From a checkpoint of a small audio embedding model: norm rmsnorm.
Rows from block 4, named by matrix and row number. Rows with one number belong to one neuron. Each number is 128 + 32 x the weight over the matrix's rms, rounded and kept within 0 to 255. All counts start at 0. Numbers have three digits each.
# u: gMLP up (value half) (model.blocks.4.mixer.u.weight, 384x256), inputs 128-255
# v: gMLP up (gate half) (model.blocks.4.mixer.v.weight, 384x256), inputs 128-255
# out: gMLP down (model.blocks.4.mixer.out.weight, 256x384, transposed), outputs 128-255
u.77:144165155168174188191101176111209167150095152154064208147154173158089154110080150123160122103105140139096144135149146101138125114081141117081155115056198100150119064102157150104191148163153068127108193151128130155107107107160107095109128084129132085075135105134126179119120144144118062102168094157146135160164181093194147119136159103187118129102069130169137112174103143156139144064108
v.77:121224124117153126200095155108099186109093122098075108132163133123110149151116144178137165110162108159213096102191159194091106106070121132156164077148177112086095171104114119090127160165098126134116208095045095079118096170087141140148122080093092126146113131183125151155126133153136095129161129113091077102251121044164197112124072126064093089116167098101112067156138057148096127148120
out.77:187151083135053124122164183100131156095184106124111157050116186141141142177159125035110065133117070101129082141127129116123176153181056124113094013128114139181122161098117133107060131108165104051098108100110089152150097128108148111125170135190120134160093090178115046137134167169157091083143100102092142121199182146144156165153108162125133154101105096086122093144116153049188124118145
u.78:137131178164108155103172144139108154110079119120104126141116129129138099117146147135108169135140131089100058155119127147136131149161132104122137115087135120116143118144100079154110169112168147092208123116140061129162143137092131176116118115155150101110086147122119162091111107114143120124153141114137142139125086163123144117111121166127126081116127121142123113112042125139144153144129
v.78:130121102195154071104147142123108112131127122093115160146147116158103132110120101157135154102129110117143105128142130143144138143151106102108142043113077072088075115112112179130149143129131106122197116116093120108133131091105137076075171130114130151185137116131100142150159150149185109069112152140109181087138085116146096057125165141145125192081151143144110112133134141151071155144123
out.78:128130149131077123132105117131141166063122134083160136170156118090132165062141145158134092092107148051182127112120130162143085140128116088132111122151163104143113145108109109134089138104158133108096168147140107131181098081090183117124172127131129115108118128119127096114144122128137131090140098116154143124177039181121102130125106091151148113179098131127135171133155106119161143096052
u.79:179154082127069158165097078092130091140112148137139137102100128116110138126109122152118095136144136172089117096087136167142162190136099144194144118114171088125134116199186080115112074154135148086124149135168083095119134137163137151149100080118098094126088115114215058112149164099170186089135093086087175080095156154117118183122139177125182148102085063127085135136080154110122075152143
v.79:108107181149090126150116127105150206120152152136121129162108105139185115144160074141112140095169194113063125105059148103085134058140068153117108151092122148041149090112158145116135152161158177094097224150162143114110126148154083190059173145169075034110148108130192178180147144126150109139113132075111151126114130133100173210204140138097169114116120137121121184131081133169168155164107
out.79:080136146148136088108180132125143078104092112105080078068155076181118131167121132100144150168164121101114120118083166101125110128107155110115162142082077179098113095101128115145171081145148144185112157164074061111110161155085157106092125176133196118112113136083044067128079138159107186133127097100092081124165075127152120118125076104103168133123182129138147111099150111142124193131154
u.80:149129101176113135100153147120123089167160191115168154097120137130182102130150169121192155196141127158111135114178127091106155088121153072130081077117129119137078118179134133145151135158110087103099131110074170108101094136114160163127102129073140140141139113156130124068093176148097102156152141141177142140171117171084119130134163134168146141100127116124118143100136123100065163162091
v.80:153146144158142154100135216102099159163142091154126109173123129122179080160090061105119102095149120127108144168145174136172167168198142182106082152125093142150186128109109076088146074138176139106125159089107093151126158106158089176095111132087163039093086126111102139116095109140105131083118173142102122158079135156151073152111157100188126093109151202182159107147134113128155171052146
out.80:152168148132125101146124121115113158133104141112135104087106136053098148136153192132134131105081148102157150186145160151138167153134142162143142105146180064176161056099192133129078166131122127136164125152136149112115078153140070138130072166113144165108177105147103111197071161129155095123146044145177157125140087132118135125135098146145114107090188026082124165124084134185173098083172
u.81:142103136122150133151135174118122125145123099153126148153148144141146120118151102134126144170121177151071156098129131123110072122115138137179128155141107136157161158134105105142165130058107105127146140068121165155094205147095135128144133111165127094148114150124123104158120137112141168132128138133139142161127083188148103139126109129088149112097131121101126157107146146113182159144149
v.81:117147096144090156146134123156119094137136122103114153163150108118136127127153129143138168139129113149178125089120095107111097172135073128124122105140131105109148138142128140141134123138097135163164128116102143087110138135144139133149175114127148135106127109133066146166126122140152147153158105129172121161144108144116118123150115125129178121141126113124142069147142152147131162139181
out.81:157135137144146131140122146147144164081104105100149099133126130132119123077105148162164157158152105113192111202086108151161161098130171143119124129130105107072097121165137144127119149182119135164089145167120161115154121119120119123137104119089113183142135076115158106143107142111098152120108104117155137129098126106139131115136143101159108121153092151138153139143121153123104159137098
u.82:110098090112121115157157102155121131125142167132128126108104152113146146074130155124170132154161131125172110123150155116159142134122184142143162093134106147201107114126126082115158132147154133120142103142119111087108126139098086153146117150110183144145123124158089129092119148151122183189106123132157113162127138148110135110098136102183129143154103113153087155126162158148129141133184
v.82:181121137134154103081124147147128106084101159119146112111141164137169116116133098085093163139157154108167133120172160127107104110118088150121119126090101096163118153164135108141140114124092145123124170103105138092158108123137130133120148180173125123109154158096139070148146127099102123108111136099146137171118115108129146120127166121136127145122187108130136139127108144087158138158179
out.82:093182149154199135107170183068137177176123155170116108123137181112106170158133129140113099139156149155133095101112187111127096112119133149145119168118116114093129174166122125104109157106106129078115110128143078166095173099103109202089115124139085108111083149136151122148141109071110148121165125146115103055141130134121173137149160155167129114119123151142161123157185098099151100145132
u.83:094087153080135186176118194105129102199082120193088096184161146147133085089137137047090135116154123169170104103211155103153187097114196158120101107156080172082115128130107065116139141173106126117088062069073113175083128108110149147085128102153159205110136113134128205121197123037130099098126175118090090067104143129101166096140129169120111139154153164102096096168064143124118125135130
v.83:109188114156057127072137085166148128128102149148137102140105161137195101076129100111200134116145098131147128045192151192171116091118148127075115103104185115119130149103121094152098133129076154160134128106177130145191125149123130162129108108114139152064143150118133153107108139105136119086115224081137115155107096092097110099071102059100126097089163202109142127184190166144070077076114
out.83:180074137126141089113113115149145174155175159182195198160092078059109065167153187068142133119139122124113105137155189134163126040111158093134110193104147112167100114136202105099083156157120098113149103111112103231214138078115051140209068116151174122091165148146097094122077104153108115099159150115106129143087104137154153181103119162157224178160170152134149094135204125162110175104156
u.84:153113110153119131122183080079165152140130098154159102091163166146164133069132193145153105098114132097106124084215128159136069168111125153109120148119160142121093115172139124107209083096160085184150184146113124154179111154066134132108148063141149103153178118129144181144093129136167188117083149162087228104095060085116180158166142139094119119156082118164142152114123131095085127089130
v.84:101134108154073147149116095041164125100128133100150114142129123094114064110140150149117165131159135128139069113106130135091149132147117166090083151122124130141098168145129115134159179064126106116047101152100120107160124179127120175124105181083139198113109160111107129169146127133096136091186093165086133144124084132138130068129178067113189077082126133150178156122117105104132116131152
out.84:147183129112115093169158103120133064191095145115112164140077066080101155138199098113089107097135039164192134125092132168099162152111105050142099140131111158125164130126127100143120129071106172117108115146148149146082124108142214153142097127084119083162150160104115139110087126130102134225108155177121152149168125117136139146119142063131115137102116126123124202110102186163108089191147
u.85:094139117151167139223153122143110110097136166184150081056111181161151100082104111178064120170122093131171086074135194152074141116109103106119114150109132145120130139105129156053202143046105142144102165091083162143128213151156162080093165083107125187016055121179191128144119070152201158114092200135103125132117071046093202180158111114135169104125105150107134135188147125118084123112157
v.85:127050140142191210159223134077197063101106097162173137049132204104148131157036071139126133136128183101137163161096177181133129089170146116139189148193134137115114169096050137093098083172129217165157170163114071141133128161155209179152088092151148152156169128112207143156142155183103101099129173137137171105137164101083112173099146113094161097139168161069129148152096126103082187116168
out.85:168171095160117144113108092152105128173167144060173142163188102140104104136125102065130165145116120165121132112144082119169138122125119130110139164115089188061159113184150148116131141158145165147176162148152104147115149101117117175053112105149103099125126114101101106084165164174177166128115125079178149120121191146150106102110188110088108125041105137175147137118079134092104128148079
u.86:191103057099164126141043134133129151075101102032130147079127171114113131150064109142125123092133156192142133123193128126102151152119107098134141126063126130209106140122155146136147126150107174172088160128068174165166089159142106113055060099095126131178174125116153170164127128158170094108177201122093122148130149153114010089121132168111102102156107118137117108157086161080121089093156
v.86:184108159166109102125188080038069133135165161148107082116121147107089116115158052106128147068122128120097133106130092159127130134169216158188213147111133139131094166025124119033062120100070086142113105136118144125167121132112141047148088080072105117152081164155173174174151161142187138102152140137098097088138108157069101113050155124150136127115136087062093110109164130052076187098123
out.86:139133150149122147126146161113117162060208158146166154148117132146106119054092078080151116219126091109132121137136142080144175107146123084125068148109156121097153181130117155147107172119181138124126106101122092140127153156158195185168108132147170099110118127162109116101179191114124152085154104082177120118107147083141094089168149118092136130150150152140152116137168098070062131125126
u.87:172144108099113090153057069166089153132130134108108109113079165132154194060166132135170142064157088135091168140105129150131079111086099106128136069078146215143165099203135054113180189084115192138220110178042088178140061141115110165172113111099123160093138107101134112165154146140067178144092103142136156203157099132137111079184115142150170123161133096155130123166103123182133116112145
v.87:074101226204108120120162133108168149117090125168122147149139119213080088126119098143188111135168127195100119090154086146104144162163126111174145044150133108097086134095105082118079072100120141130107151103119132135174168102152192148123184169038192096148146126131149116134138164029122135143143141142119176124163155146152134163082131143130072099140139080092126082169140128117089047089142
out.87:094173125100143130088153098097117114130100090153171130132160099117086133163128101160161110106152180114146159192176150070131170105105067161113173109133169097165130141070084092099119075142069118137123106112159101128086172131117186110089187149101128073122092149131116176094137127106132107074146134156096085146195170145145147065182106112092190157107083150175082072139147167139071061120132
u.88:138057145107086088132159143103178099152136142107153110154108111161138145163158052154138156115170124162149076156144097114081108166048189152121115069134096118168128025064132129080175079162145147132147142098159145130141145209102116143138150149127122171191142119161084160164120073152164121131240147120142120152099106151143100125086154072092125177061086095116149148143192206174132159212129
v.88:154154166133034121073100153052124107207171156115169119109134217142151130212159147142036131119167137155122119193089205137131137219153128168103152158113147106123094175136153164123176100148064115131149137087146140112120084150147137134093127104107123070168152076092126098097149092089156179159112170132156178130197045100094172123148135189127093088163154035125069143126217149094137114172090
out.88:097093126164175091096138133117137140128174123106106187133089064160170103175164165094152119136122136095145144084134142125128137182173110150124149120094089074150107162153163072091122127100141115149122077095158121144057206101129141032192137120167123148118166221091158108102158168123137150082147124169135089133127193109162092128150141125116079086136127123140067124058138086111139161054106
u.89:157092088116112085152162121110117140168127159177111161129123161167142159097184116094134137112177095156180139132155054190109042181117128158130139106154169118091196143196106114129117187123123134172117092076166156127093167082177155071111174104128086163122171114065203118130150165085121205124111129103185121071127109073148118093118124138133112141127081152102048116176078122209127123089097
v.89:145106150146103134144159135152167183160097158147136101135102111098099151137095098174171120144078149126147126105170173199131151140122197207147067081163131053082141097122090164096139143113102095206133001109143164090142162149152139117098192124169107140213101114107167187126143114178164072152137174135122140163110112126133082122155118145058099201046103112105117123107153144106084127113155
out.89:111116142141088027168146108181181145126125082209096143124161137092192125183185151133158114062109128169148106043164141118133186135130062134193122155111131188100103126197128122110099150119135104146065126162127084161146183118165112126126156061134117137163140108105154207158188156108186109132092110120134142149208080087057075181101093148186155066181181148093157107149137175126106140173151
u.90:133122170102148142159123119085148120131108106150139148125118122125125102133097140111109109092140108131106133145165124139182138089169037100083150111110128118101159123165113119098121129083128097107104162149095186180148124154139107138165113081094174081101130135123156145150115113171160136092135100171143148119130176147147105152095153131104160124138133139104165135174157093105083106142124
v.90:137127091140124143129166085121071107128117121113143134144128110109081130212107180146132159110120116140134158146146174163154124116122110076078160147127143150103145116198097170151084179173096131160101159134199125104117065123129100114143185095125134086141184142115103133146111119128105151143141123148137189132152174134191147099115142102160177100102130162189109131128123081165130099119125
out.90:127109098129111140117131155129140144169088182122102121116108090132067157116066106158096092153132097160117122117121074063105162155109112086118135107167134052136093119091112154136117125075135141127145153116149131143132152204083134121126152143076145088104102101133079130128133129131104145140157130140156126141136111080161057088117078126153111089118119097140166139139115147142151104164133
u.91:115117141148149147134092147155137126116105123177119136164125103149158195143080162080156146105132150100149117146156129081135146205139048182146124093140082136149181167115122132149145176114195131146057112103057153068184123080158159120110117230080136111100120113147097180153118109056095190112062124194179110176123164131121104126106047106074107197070127077179049067176096177132168100114168
v.91:111175117094103145125106121175091122135158106194170137165088116090090061197175110110143132136123160050048152108087123112136093161049177094135111127174078030101126155072162087098147131124132170134112159190093146070129177091186098166112142187158164075196070112151152115185132128095138114131182150148178160152153099144142068190178098104158121126150123183061138133095150191138044130055136
out.91:125131122177049127156154112138099123076124146059073107095170131106130154160176166155138170060154149089138198068180148119048106183094105214116127170123140154108064109152094143103160180113125167159161157175120140139150152189189165104144108196151154140127177126082102175171152156070140090184094081113161106185112123166159077093120114061092170117093086122175141118138202102124134164097133
u.92:150108121038112017087079249147135148110094125087154088154139110148179192125183164107196105084146059114214108083106083102186104148137145140191061114152171102112178140146124148135121112184146131109097137135114149162087085056140113154131135107113112149107161144142143159150129148141194168114067145144094108125139209139163075160135089088151154120115157134084140232053163132131145128161172
v.92:087157068086087105105202103100091136146133169077109110103172162130141104145129150204114164095156095115112091129164107149160091077182179186140210067120180071169050149223068144153175078109125117124202128183116129110182147147125100220142142084088093169070065159072038123152044133170186039116185147169134093155078160149118133110119085181107102120170132153121062151124095170115167198124092
out.92:153084110061107086159190142164137160167123107092158221169098149073162103077116157117076123144139099096092137154042143183129078166175083104100209150131140152143144155153139076139170182137103097109154166064097129153141203136186116076101119125103096146106099186091185122087181058146107081118117162134180150199085103126147135087150118177133099158170110137136213161133097154203080097137063
u.93:136091104114140113126101148137129175131147123107118146146100153105119173141102169109138089136107158146166143108129143103114113140094125114110113136135150165136110109103163123136144120144097111120129136139147118142142139085129108114120139157124099103133124121080128114102096132151101146118142135129110137134133118176143111136090148108194137117133118160135162109107094149114136089099107
v.93:156125126142122130128120109162098144097124135125077116113118177142113118150162097109111110106118140145132135111136148114143099154151160104113112118111132095087165087147147129114103119134134140128136106147121126141104147093117159131100122154156086158139122149135125102126147151106108121124124150140105119131094148139171155128118139154104111123153129127127141121126115149131108115083112
out.93:085194144130097164160126156078173132126117109147116092125138119142126136126136117088135124133119164112113110141101100151153137131138125133154111120155142106156139130103104144073118147131170124139100118124113154112169079121157134143102144128128110145121114149121126137087146127115150174099121136107103205096155162086109132126081135187068103151127125126122131144109119112129140129137089